Weights of a small sound classifier.
Data: 39062 training examples, 149.4 epochs.
Rows from block 2 of a small sound classifier, named by matrix and row number. Rows with one number belong to one neuron. Each number is 128 + 24 x the weight over its row's rms, rounded and kept within 0 to 255. All counts start at 0. Numbers have three digits each.
After each neuron's rows are labels from the 100 clips, of 14848, where the neuron reaches its largest size: "peak on" is the class under the peak. Only what is clearly more common there than usual is listed. The data: tunes sung on syllables by a formant synthesiser. In brackets: how many of the 100.
# gate: MLP gate (model.blocks.2.mlp.gate.weight, 768x256), inputs 86-171
# fc1: MLP up (model.blocks.2.mlp.fc1.weight, 768x256), inputs 86-171
# fc2: MLP down (model.blocks.2.mlp.fc2.weight, 256x768, transposed), outputs 86-171

gate.688:154087118187146124129110154108105138115140134117135135156096148124151096123150121090186139176132138104121129145120157134124120156133131170160149120070066154115112113157096105131121142157134135099143064115139182062124150119162170120151146151138120097126133137
fc1.688:131120077161142093145143133094107118116126156071095165125102162107113110174108122135140104115116111139125143125118205145118133126139152117182156113116157143153077133157141126133124117116147173132122126138162132105121138140130094073105127157132126126060122124
fc2.688:133136134110126104118132140143069107158128113111152125128121147105086157108109156160115143081068140095136134139144125137123134154074118089121131172113117150129111128139098129138103151122152139160188114127102143155134104146089110129111163095125156085095161125
peak on: /i/ (33)

gate.180:118151136077160137113195121083114131164124095139112127160150106103121143150127147118137161134146114137129123120115171141137145103109174125170131152116139130081099164115128100131138150073152123158110123087129131131153117058118126132150128126150122124096093186
fc1.180:112100125109121133138149109128141158181149128150162107179166122129138158184128116102160134143135117126109110144069133100128152127121155129161102144126144144101128173127135078107132166070120114202121119137138096105118157115125132139147126116153161128124122158
fc2.180:128161133120119144135156086124137124167114127139121178119161145163111102117136115142136129134109140130129127129069134153129157123114146159150125178165123155096109116174130132154172167141123106147103131152141154111092163126137192104096121105171146101103124109
peak on: /e/ (46)

gate.312:138122175127127108146135132148165114135134123106123155131166155133132121084136130065127117169126101119150109132173132145133110149120123105126107077125133128076058148090101127119105132113129141129166123101121123104080157118117125143111114097154145128139148130
fc1.312:137123154108152125179089136113079128124154113095143094137103142094163129127131134142167120118119148102174135120131126173128130130134107157136106128120174154093082142124107103130128103106153119133113129140113105107105139128121144123128143170125171117130129117
fc2.312:151109128135118117109182165139098095129121115162105132150137078138110161141109148186133133130147165134123114039148145094144153132129098147106158139112170112135079108114102103107129139084122118106104184143106136112194072146147124122111128121110122109135116165
peak on: /e/ (51)

gate.273:099084138173139143116140160126133118105146131125150156132158100138108147129136090138155145132141146098126092096137134099157133125133106127130154101127131107144095132126157117122113143126160140129139123124102119108106122146138127122130132140146112091077135135
fc1.273:167089142126146125159146143126115138117141093122135161102147124121129135105161110147117137123135185142136135074179070095099167101153114132101118081118111131139113154113165146134132160126086151191117115119115162150129129137150126092139118137134115123114143149
fc2.273:120114090109133133143089127130130116131050104161147129134126097183094138119109112137128134083062127105172128135150113103176121142111113116082129119116084121126130134133099078133141126110139119169121130147129141137126113140143125113155117146118098109165090142
peak on: /o/ (42)

gate.729:119135137098110136124128082126135140131171125152105122140118128161149124088095119144128120175098129164079125110141118169150086134129129095092146127093140141118116115091137102125148118097181095135088126159149123160159108090086113111120126111103105160182134154
fc1.729:155125119155104168121095120140142126155111136138087138130134122109174156121121128211109115138164096160128165137121112102178135149137080111122091169143122119125128139087122120119130125163146112155155110094104128129132152127136115110123147101133125078136145104
fc2.729:138107135131096142117122114092111168124100126127131129111152118100120144135155153152109195149111175105149156143115091134124124128078122115125090157133144128090134151126131166134110081139138140124139157128062123138100148129126121117091094110138093116126148117
peak on: /e/ (29)

gate.742:123193205146138151180112133136144159045106129115115123123122091109135140141101103117133102132189159135104140128144115103144125129170112160128132130075117086122139108119104078171124122100125162103049126138112133150138140122123134137121121133158111124121129118
fc1.742:108089127101113102157133128098135113106145130125136133161136132121096090129107108146141054107091135171120099134127124148152107129179107126121132135137124140100123128130155130210132069116143102106138128156127160135136130091121127153122154142071084121144150161
fc2.742:112123125142140122127122120130082174161124133108111161122139118133130132110158117128146133109127123153144115117121155123084127110107125110155064076117126081095087124151137127142102063146089136139125116151134139111125119182094114104112163102139067128150118107
peak on: /e/ (29)

gate.507:120110113126120115155115143087115153133131111135129104118149126116138157170135150113129115094116143154128167132176121121074111155108119129166096137135104096109154144117069120132134132124151087123090117102145167173122117118144075068082112192130104178078169111
fc1.507:128100085092091130134130166156132164150140134137198138134120135152152148088122154160103125097139136120116114148091135114182164142112105129176132099203153120139149102146114153151130102139088109109130128143101155114123144136140115076149184186135123159120157120
fc2.507:119114125121135115112172110137140102128155168104109130130102102140142109123104131162133130160131085166140149145099144111124145080106149141092135099098120146131158128123127138132158149159112124130179095135147160153120116080142168159189134121113171083169118109
peak on: silence (90)

gate.193:134156141171132106138086126157136145148156154127119098122127134158121097122150119135130126143110152128154130165110110127117083148145154123154164129110106126125116169074075112161125156153092140110173128122140159186148116109166131133148096127134125138183086117
fc1.193:109120142124122125132161180106111115160137110113144137136136072152116110140104135155107187124114164142151054112132132133134124134074100137148107153147186190163125115166128166138111114120142136106107129116148127108128137117131117117158115124160128117109147122
fc2.193:103089159079115152111168083135166143115116101141088146116133126117160127147119165110127135091097115049132096161074125090123156109154162109108135116143128128107087130134130154143108166165166170149150136104151128121148094121097143117123121108116102142140100143
peak on: /b/ (55)

gate.19:127122108111137122178170162127134168142146160101108095138128116182085142123142139160163139124119133123113125184080187139113124125163129112112167098141194096096126165101108125120152133159146130128113134083197138119123100129138108092098112147126124117106135127
fc1.19:162094128078097125130111119126170098143112115147089128121070141128197113122124127118146131125107134128101153156107124115120083168123174139136119141118141087138109077123103165090103125071150167186170115112130098104163179116102145160114059110122125129162113113
fc2.19:140175170125145169164140122141117155110108115139087157118094098134142135121132104121119096118117128094132133142125128119124113131106162144157099158106118135161171079125126128111111115128113125094099098127116141059139115114132128143111118134121167150109126130
peak on: /t/ (52)

gate.631:136173134167130150111149160166120150130113166133150149143126108116110157137121124129117132126111093170091131073088122185043091126116170135128153106131131126156103167107155169153149155098096135158177135115122111106122113114115101109174144127117149155130139168
fc1.631:133165120108108131157157135127107161117150106117159124102129167127169157114175106114127126131141136135084146116124106190113074127104149144097123119131120144141123085139152132080120116127125135133112149124161147096092108122189086137117165157126145124117146130
fc2.631:149099129120111168116118135154129054080087137170126148119113140164130138124143112077137124136129107174160075069064079130112097129119126122128128102125118130123116168125134136130171122128142141133118126131154070095123108125128146126131126133135113080124130129
peak on: /i/ (56)

gate.5:153122146143142102118109143143144137150158117055117091102103146101086118085155151139124141084131086131133135128157137125135143181117122146125148159124175133117127077173131100155126110145113172137125121103132095106122126153123096139131139125138086114090107129
fc1.5:116158133167110119189131179104128123135146155145127153126126159164167115112136161129121086108185148100124126122111142127103129132118132083152160128133071111141081124108099103150128142115131117140114104117135101123139106130111173168160137125130132117107114136
fc2.5:144127112118127106127128165123184137150126167071094114138115152122146113096177066121121126128119120128123081123137160122105097142124159145120129129100125128118095143104118111127120110155144089154093156142136111100144125121118146136147094100161084162116091117
peak on: /b/ (59); /l/ (25)

gate.574:158125151132157140141103116142132071091111106107128145089153104090140140153098127121083128147149032116118122127154125126153106181118103123143112127182123131090169136112127138146106161121096141130120118134145141118130112126124161101136121148103140112158135092
fc1.574:120145131087119092069128128128097152155147121140167133139115130120137090122128135131162130100145174128123163092115125128116125116097135210116133085056138161153088084161123106133108139114171137144150174125138130135171090152089118126139107117127126129113126131
fc2.574:086087120129113116147107109130074110123120109134092117108135139085092069157091118143155155146134131126139135169161091132128130121128130087112166135120108165140119141129092113032063120130144137132150093057102113122126109117133125112140117098129128143128144088
peak on: silence (44)

gate.723:136158106118117101119070100108127085110132115141105153130059099134128080109160154126192111128072137158130133139118132146137150090160135135165110108148125140108123164132113111113153125147147153155114087091164110123150127129135128124112122129169148139156151192
fc1.723:112141125113116159113154137134101102132129117096127091127170102123132111125126152136127122112180095089129132171127122139139121143126127131087130118131079133112156110119083159172109084127158076133125157129149144119103126084133114141158130100101107120145114078
fc2.723:115158118134122139147118178131095144161129122142149127067135122115128164132145125144148113140120090106146123102127100136123090186158130124072148101145120105132157116140132099130078108147130123147124147118146125144132107115081141101116098118110124151142135088
peak on: silence (100)

gate.133:097043157104093110112157122083127127092114136145117097113114133105133119149063100105150089129131159170143155146197118170146121136139152154150128137153119096126098158074111122123174099188152142120136181123133127160122148085122121111131104107122114119120136111
fc1.133:133133083165092120158103123112153150088129121127148146175149114112119139128143148102121157063134071127105113132114101128141122144140104102158117104119128138139138121135092125142106088125113162136133127130105114081114120122107104122132150112127137103117105105
fc2.133:092122125133193137133201143165157124162157128107136137146110113110115144152155089162128129053148114078121132168138072132199121130081116118118135133118143121153081151152129107120136134135157171122067114127126105112115060146143129123140151105128112150142154174
peak on: /æ/ (73)

gate.316:078113119103112086165132141129081107153129113120119143125102163111090145163146139149128118141142126088128116080134110104123145149098121174141141140130098111159104120120138149127136119129123152128136128189135171138177149131148143154082152137101131113132069134
fc1.316:129079049123141126120123141152150149126129119123133186142145100136150042156146148123125140121115075119133134079158121150118103128123087145144130087097112128124128092154140113131124059120117107112139124118104092104143154143131127086178099129141111131124108119
fc2.316:096146122097139053129139112148090156168126139082165121171146093129148163132158113176132187122132123145147121111180105130115067165123099117158148137125125146131137129129154168147113189172122082143139146203127149148117119107125131168132096108134129082147134144
peak on: silence (65)

gate.47:083112150168119110130173149152161160161122167115100172130123127111144128117125090124106102073147103125133111149144119119122134137127145117124113129124132139138089129112097117099104156085128153108113108124108166133135136122152113139130137103130128127129151134
fc1.47:134159142076104119113068148109148096118134093166081094152117142165097158110115144135147127139110127122137132121123154134143125124133154121100140130134118072127117126164119113097102136112097151137117152101110143142092137178127103139115093153140155126135127108
fc2.47:117145135134124111125130129082129144118127116133174121168129134133128127113082095115113132163142107121132139110136120158075121098147134116109051105129131124159137115126131164125129151130111142130128129106181131141109151128128116103185136140117102126142118210
peak on: /i/ (55)

gate.597:125126137128117071128135179085157110079135157122060126167138149119117105144115114117125122113099154129133122133104130121131148137127101152105124154145126168115125105128105129132139106161143154151101146132124127153114150125114184150107170129101107162133138099
fc1.597:116127088138136149117118127145183149152112136151115158108103140127102115162140161083090060121119138104143097123187115161188135119136148125114129151112147194090123159152159085105138133140149120125113117133156084109118104130142162124134172147123154143126122191
fc2.597:088112143111159115138080135116128116125085172164143141213100145105098108121102130140138126115079110114120112098117191144091120113120117148158146128148108123135107090178166132141123125104132122131110131092103154138118108102132109141146166162105173115124127110
peak on: /æ/ (51)

gate.615:167108158173091150131109130139103162103130068122129139166182111140144127117142120098116136115132147155111122125135115130145099143133141106093132140106117116166133119125128143119139155124096143151080139078153110166129113087129095140111088116092088127121115121
fc1.615:102106104094109114120156143135143109110130136139124158119123198138127127138102100160130108120118145084146116190123125143115133094110133134133150110128168153157155172101139161147114113186153155162169169118129137132134085178167129111184144130180168123123131129
fc2.615:104075124128188144162112166141123106094124127120129102051118126138126122147109094132103151087121131118140130132114158111107082116154142175129150173145133128123125104135091113118105133128139125158105070127132108093086149115126157131089164167138100127103111133
peak on: /t/ (43); /d/ (25)

gate.616:118165146105128142139123145096096113108129123106132133117150084111125127139144077112151183089125120146134145168142107129113128119149125129134191146110165133143127125136098126116178101162136102149146128103102153103141139145082112158128153107126130128120136119
fc1.616:152152151157114132102133130106133129135125155128129124116128159134181141084127195086113105141098120148141139094119178148108126148102159093123047109157104149120089149130153157150082099097089082120152107119122112167113128123186147119153123138140076106123120128
fc2.616:125140085113157133078114131116134127103097116163123102166131105140125136135124140133112123133114124098150142173148066123117084155141149106111192149146128115218156181098145125080148138103126138165136139125099075148135154128160113137129126119136114129120132136
peak on: /i/ (36); /u/ (31)

gate.129:129128138133122106149104128130100136129172091134120103143093123143103129184080119187145170119106111116119107107129127059135091161151137119120086144133128153111122142118100115083123128119146151123133161084129128149104109129106099136144117098138098133118148121
fc1.129:130099062129121139122103123112134119098115133134118167135148127116138130081142147123140063139151134159171163135092097123112125108117180144159124182130134133154131091136109155137132153164102148078063146120140143123125113137126134119102130134156153129086116170
fc2.129:106123110124085106159101109189111179140130115157059112115147136139160137081132148114135115102141110132139174135151138154110137102123173175124072132090170112117075109107129191151095137110132122166120177097155119173142130150146194128100140150143108136086114116
peak on: /o/ (37); /ɑ/ (31)

gate.342:141145153153106121137083147136143131136118102151128098119116091129090130153135125128165130128087137136109123143133137098119109113197132086162103141123125176129159158121126147092165128121122127126164156097092124182124095088117129163184127097117157129095121158
fc1.342:129118119098141163118178094146133134127150132095125187123147153090151129125114120104094143141164132129184132108142138152150101113063127159108146119161093110136132137139163126156090138136164143146129091140169137105151128193123159141092126160140108134141136118
fc2.342:081132132116152134130094115119114203132123110059129104164119129128115131134133129135119135123104140121167129133117131119171118126149111126091108146123130126092167147154150145140157146128162171136136137156105134114123165094081143126092174143099106124124128181
peak on: /e/ (53)

gate.606:177111135145158138144096120175095117173091115145125091126114141093126093137127047118114117141125108158124122116121103112175082145128127131086116135153145142131130139125130161141131136129226144135137129114139119138136128087146130138115120154127154140131168159
fc1.606:139137159134154141132129162198093128139070136139114150139129122103126127148110063135078088103149118146129110134143121141140118136114128127119083099125115159160140114126117103123133139149161191123124102108132084147111124059208159153132133131117115153134140141
fc2.606:124096145076168087102125114112151114082115077147121137130116150115109161088156133125124158069129076139133127170128118124104146141174111156127137113076138144145129117133223109127118105128110115162130065176137132135132162160146134143123127151118150105127144137
peak on: /t/ (29)

gate.759:158127101126114142169128090134165147145116078175119128138110140047157116101140157110127105107046164132129131132148088168125124186128133079161120091125123143136132130095137099146123152133128112136159113144172109097139095125121164127119135100110142108104160126
fc1.759:067143128130079161092149158097092142127142126119112058143126114174116098131144138115152158122114112159118128127113149146127108142126117126100169179114085128110130103147132117130136120098149106082072116134129138155140107137134133146158116158130124095089079138
fc2.759:128130134174110124095150178138166128094141110159159118128121145127094112137139090184151116140139100100097133104115095065164151190093155154111142135100116120130144142125097109149155117163148131122118117104123139105130115134127107138138124146144136143081123126
peak on: /e/ (31)

gate.417:082135109079097130133133159162135125116128147127127161128086121160152156156099136130121157144167102184124099126111128130130136131132117133133119095125139120098072117130158138119143084099121082128133146122133127110182139116185199115166109149165106163127080094
fc1.417:147111122109102153132132135127141142142124135101157103144120121132122132147128090092099139091110130125127142126105150100154107162094108159112142119129111114145122117169126119090155124129128128123103128135154125109111131153153140076125092148139129135121106121
fc2.417:107109112112113155119125132111158156136149107135121125154132109171108131144131123134108134154126111151113145193094154093133169143147168205121114127149093123123139087163066129166173175124119126111101139056125130147112121131133112092192141130115128112134136081
peak on: /b/ (58); /i/ (34)

gate.689:109107121111101147144099120147131087120136145224084108119150119114100178095145131140104134141109122110099124129131129130130153125104121120117109165121211126117128159105160150104143168086099124176093120144115065104133147143122092135121128102104166118113127126
fc1.689:134135133122159149134107151129174115133100155191099115139161109126142182136123145113076132148125116157087123134126122122107129106112120171121126217138137099133107140144179128095081117106125126122094093125140148135118135136097128090145141128129082173136097152
fc2.689:164122124117123153089123104110115075125139130097115125122129142078136125135152135164123118139143129109128113096132116077125130117160146132105181164171120087098134152140131154130133143112098124153116141193147128127113191102082135113130152160132139147133130110
peak on: /e/ (50); /o/ (34)

gate.619:178154161132129078139155127126120139122130124152091119086140127105083156150120153109108133139124152129169128094128167112133118144141136131112133127132106127114150112110111108128112143120053149134149124097112124126148163156148148117106131135075121038121105146
fc1.619:120140145136107149138135069136144133187128128126045145122133120121093106075153133165134114111141120158104077139166165095106147095196145138113130128110118121140126129139140117141128116116116119151178128122127092169158124097121131139097131096117084096117081143
fc2.619:152179130160102152140153136145132108188087100175096133151112128110122170176142135133100128171125127131149087129106127116144133105117108144142135202142110130132136137094128079116132148125173109148136139127094110138137127093154120115082121114122123119142151156
peak on: /b/ (51)

gate.536:141114126119140129100127160121120133104137127109132097143119146089135151127133161126083092117139130131129117141129137121112176125141126106162110147164117129122156141089137118124158140131121091133158143141097126097142098129112106132151092126129141131206135107
fc1.536:106132134132132083127152123129153155145132134149131107161154106108127095115102135164148118108124124127158091089127149146100115168113138145124120131119140138179128129177172136128150130136077121168116114099133072143127120118125112135134184126102111120127109127
fc2.536:129116115134145132120130121090111085085125168091152129124130125115191122132176149127120132114124085136114186155071137128121162118153142160122131176155119168129127129152112128127125152151084123156191128125171112127117137125084153143096120127117137107133164115
peak on: /æ/ (42); /ɑ/ (38)

gate.691:156182142100117123154124117169136138155083142147121156141155124154116127131160146126134109144153097151187135114097131120123133158128141139130109054089131094170150137122176109121148133139134125134152158131125125139121102131078122110112141140157136152131149139
fc1.691:105116114149103113121124112124141154145102163084127148145111147130113154129134135127140151124196101104177113127127107181107120135111091143131114181113148132115136114088162128140140127128108143161124084125134111141140172108107088111110131114144150139127101126
fc2.691:106117141145129160126166136158136122167142083114154101207128156128135172147088135055095124141138125129158107117128115122078155125135134196128101138107118102136129110149106117127133174122137126066136082108094082115162128120110110119107105159144157133171140144
peak on: /t/ (55); /ʃ/ (34)

gate.292:128116175112098122136106116137124071152142164123119113128108138111103144094143097133121106125090124129148152130194103116107135144143196133098107127128184156115124129154143122125158126113090094160120108110179176149114118099140127126138132079155126125118120158
fc1.292:161149164118096141131168134086124129121147121126148087141096141109124085113160118135147119138118158128126173130164166136108124130127140136150115137151131136119123146090154163144151118112153132154097127119108202144151128115137109149122137109161131111123125137
fc2.292:087156109168184135119120198165172189120130123134102123165127133109172166142100129132141127126084127116110108038147145122122148130111108165141159129151104087146123122157157135131155150125117078112154119139091130146077136133127120157165115133137117126117123133
peak on: /b/ (49)

gate.517:117106159124142120153156121129115068151143115142109140111154142115134115130145093121071156136125129143090112137141138147119065127126115149135115115094109134072091127106135130153148143068127102116158163130114139156145077174079132141081102119119144123125156103
fc1.517:108177121120146125130167156076128135123115114130140100135113116162158162172137140103140102122138128088178134086103144108123155127149106101126087135155124123153126135158150136142090116136112173122075118137140124092119174150111115134120127125121091131125104136
fc2.517:127124097120137125102084161131186106107137121119125145127111144119102145138187170104184079098126143123139144128137136125105112127131091089097160181132147121144148179133106158105054122173145128130138110107155191118129099107117132128134101116172131122162104110
peak on: /b/ (90)

gate.395:147132063132124139126116175121141106169123144128148127161152119143171110140139130094117133159077125152118124096162070117133152144147177073140125127128174124143131122144134155132150157126185138122107128136142095136096125098155083086121134149128125152125140151
fc1.395:117121136116188131121097146094150103092134187154108159151125125130096133116125178131158135181079076129124157100170044129126138123156140087134143124127151097163128103079109132156157122132133137142101176130121105133109125129149081169158139127151113102138081138
fc2.395:115121110107105159129128144118165122128117114121095088128148092110123167119127133133112155149120115124089146127169110177112112142122128139163110106120130100122121134114130154094122136120111091133121149110125131095135097148119107172150134090147126095120097130
peak on: silence (79)

gate.537:135137170148114127157057121104127132138140138135149149164145108140107128133089064145096120111143072138098138169135125128132108154137166141098124148102094102192196091109121118140088087123130128130121135116134130110113142101097122128110137181130118104109084093
fc1.537:131123123150128179124127137135082147073136183156135128119125135142112098081100176132119139116089142147136107156133092156122124128139125135084115136132114128130101123130122147144131110144128147124109130100107081141147111071176146119086154150083126112143118072
fc2.537:154130129127118131124119149153139126109112121157180089140128146114137123116114147133096093130112094154125102139135129123144128176099131096170171114138101100158080121146119136108156125117106152112167140136135129133126088135110126139118126137096145132102129174
peak on: /æ/ (36)

gate.361:141074120097129115078140125103123125094125129111129139137121142079206156146130135171085118144100080141073148141111153124111173113123126138132120092092132155125130120140159105070087107123108109150141128154130068181120128144111110141149122129144113139134110101
fc1.361:128186127136133143196134114115126102140119144119130121153154123127120124114096111076168103131146150136129149163131105133133095142122159135129133136157143123131105141113082147201109136138138134094125123096136173112152129099153139122099135116114128087119117146
fc2.361:126143115131150094113144126154155116132163144131110134155145127138136125151132145105132124135100127114128140174094118132143131126155131167140066107143177149154113174135128118146127078128129137153165100113129131158127144115150126118159141144135136117110146105
peak on: /i/ (45)

gate.191:144128091112098109128148104136149080073142139082149140117116125154112117147136103108117098115138153147096145129177126153186106148103122139139115110068137177121142136131102124147060127114124128112109096141128159178129099127105134138087106133112144144144091125
fc1.191:173106121102086109130113168113119126130153112148120117128133112128133166147168156111129140118129155144118155118141149123108061131134146102094099132106151141156123130145127106137125111111096121116143157119107105137125129130127120068151153127115138111153214112
fc2.191:137098150163072136104090131102129138143149101141160103159120141136119160140143210130147106118140140115138126088123111143128148163131138115132128111124139116145137176149118142157135138111141138117140125092099130143112119106142114142141130131168128080127128102
peak on: /æ/ (37)

gate.541:095126114100109091134134169132119103156148135143126144128146109125078126100094137130152146124135091137111129137090100124152143128091132126112121100123139159152114116116106117155103124105072107121113152097128148155125097099119181128109086119067173151094150149
fc1.541:128152119132159158122111112142127173125137118149136111133136136128152129116130149073127114138121147142128113144148157116136128137140126131138164147140106130133125162117177186087085141111132127137180136149120093098142170131127102207150163127169121113113150120
fc2.541:101056143155118140149140155124125150115128092153129123111117136119146119114123132112148134129113118155153131114102144077113124150123179083206134141121125128141134131130101131082099135103155132173158143129119106095149129139109152133115166084141085097127129136
peak on: /t/ (65); /ʃ/ (27)

gate.718:120121169111106133125129122155145153125164160154142158150122139129111125134140129199143154120119123124158122169112106118172126130109143100129060081166159097088137136125093145098086161073142108122139108157157126094111095090131146106123081177118134133133114155
fc1.718:147162133167087114132141127127149157156128121119131121161101156128129077126110119124112106176130126111111079124109135115135121096119133149146088119144093129133150189130124164068092130093101084162155131117156139115175095135137165133140080124131164121084094121
fc2.718:138131207144084172177145152129128121155092144118166093095152168102161087120138138133141124131129122136126069095126127108153129139128109155095099131141121124128101095171161115103139119131108124120146088124136142124148136150126155105117131115128128135138131110
peak on: /b/ (27); /t/ (27)

gate.40:122112128117126116140123068129110126135112131122131120164121136132098126099143149111188125144131085181107148148132096121124171172148087137176130122147116125169126128149128117102094172105146134129166124156138116138119128182117118119146127146158118113114159099
fc1.40:147153096098161132136127116084178181090111133121108097154136114131120115141162158146139153146104108167111129126139112134089146142126105156132098136118158153178178082114150095134141123132112153144140128151081090108111118131094119105153141156101106098131119125
fc2.40:115164126142121092112091097122078127111117126142134152135119121134069136114147083141097104162147128104153134119144132119104123111106115097073082106134099147102116118121102118113129119134086133107148124152132089110126107129095158138101168130092118111125135159
peak on: /d/ (47)

gate.604:098169134156097127165127142186121171122156152167131145115125162117096100094152114103106142080169127127137133130145098131113128127086160121143124097138142155131117094160132129116098136135121164119098114136132106121151094142129117095125115160124160155072143109
fc1.604:119125129155128102129135133160154130094091109151124124114127144160072116110167132126127146124182120121144065125135126128132154127129152128126148119094117145115134092136138152156143141094103142119119118144102123128196120088151086160155137118125166100142141125
fc2.604:141123145128120169141165125131165133112161130128146088160153127127124159140126115140126134094093137130142121085122098124140077124122133166137116136119129152145164134150158156135129116091116153154081140130154157192094096119154122110134141099125122126064116075
peak on: /t/ (100)

gate.719:087087129128101139166130140132084166100113183097100123156180125137140063134144123101144143136157117121110124134122117150093132113112081148137131099147162110081062110096091149106126116121075089113127116165145172101138122127151128116094124129092131217103142080
fc1.719:095113140125116128144139159153106134132156116130130104139133040132122128189133144145141123090133120137102092146099145138122139114142132122163145164154149127178113168107098112107113140176128156087115089129118131105176118153134153127140125148142134161124114110
fc2.719:121106125142084153146105170087122154132122076126128166142165135140155135133096129113114093134118174087112125092126136118107130110077161113092118128156161113078133112115134188171113129194104124141114164129130076161123125104109087110084119141183141163119087122
peak on: /d/ (30); /t/ (28)

gate.761:130164147133137122147133129107126113127191143122118121145139086112140131122098123090111154134139095118090135125121142091136134125143112146135131122068147140077075116110099118116115125143117078127118130139102157129123118126107115114125143138111118161129121143
fc1.761:097151136111171162116150121123132173124147139128114111132152097130134150104123140129097122130154127109107116086126141128092088115117121130158168119093139121153123106088143122118103135129155122139083128105118147127093110125099133106139128112145107129155110133
fc2.761:125126117150130091124147149084089135124107127108140135131065160135103120150126076146142136148119104114146140125094131076132127134168116133118099108094087102166132140135113131101141105122145116058093156141062168134139148089147122128125134121145152098121092148
peak on: /d/ (42)

gate.337:129093111098165129093147150104102101162117089117121135119090132139051130110108126123174114117136129130123158140167167164134086115125130141159120088068107156139123112116158131127136132114145156128146143069108148115133159122112126136109084100132118158143128147
fc1.337:136120169178075139146129128143126129105144161157157097146129096064201129125131102101137130139139142157146128100116124099114146122161127060120116159165154112167079142136111112126113118126131121120122139127156113138141143117139114076172125138148133130089108097
fc2.337:130154125129125114137162129141169120118138138093146113159125138132150107115133127161118122137164143135141154157107219079141159102143109149103139111093116134086143119133118163130139117078145137094161109159162159118083145126102101141140148182125126139094121128
peak on: /d/ (41)

gate.270:131158146149146191102080131098128147125126097124106125114136111120121104158101099145149167180118162133124112105149136105128140121129136137129144119151105123127126128147152161130158121118153085095124151130126164133142099120193112129087145163126144159162127095
fc1.270:114128136133094054167166159137148121170127142123132171106083119108099136120143159139130125118084129129174143128149086151136094138150120142129165126117106068142129120133130150157141135133140130114125118121168129141165108112127140134135127124181150127128103152
fc2.270:206155173120184117108135084105095138150108132148129129130126120108076132157138148134123128129106128074120151103078139124063134092129119146103184098120142106135122122169102139112095105117127130129119117135194129137131154112158119163096147085118094092146136095
peak on: silence (89)

gate.90:145134137132126163128099114130102084085109131064133177107162123093120158099127125180129119148120148120149140144083083088115101139131134128131126110094112122135102127174168068087146170145099142112134116132127127121107148129109109141125143102113173139132129153
fc1.90:094093119158128118150163119112154164145117133146117065158105166120115118131120131112110138116155126131111125131142169169157129116128148141122142118171106106119132163089128159164136109095148122113116129109133119132136136136139139132107107146111084090117121096
fc2.90:092118105139140143105121151126123121139130134169141109117122123115071086124161110123121088119105152136117127112113128132122081106146119166140215140131126150129120129110102110183139121057117081128145144138132157141126132156123132081124094120115117147139126130
peak on: /æ/ (31)

gate.647:134118146120114122177084107130132096127139147156160146133126177136195138112157104110110089130122183139111093137125160107144174137134102118186095127105146128133182133136122143103095121126118126135128106180114121118114136113112120099113137089125134106100176132
fc1.647:120155162174103127117117123162133122144140132148156167117105138131136052160120113131108112168150176180151126121128152126122081142145120155097132113149111134165160163129125134112129120139160127129082087094107128128120129118109126154128128151123131154120138096
fc2.647:151137123137168119164092092135136091152116108131138139123174114117128127137126156133102078127128104113109142154131120136111158125124135152209093129125100126126106132142130137136154093134126107059112117121167122211131063097131137134091120141143139120131084109
peak on: /d/ (41)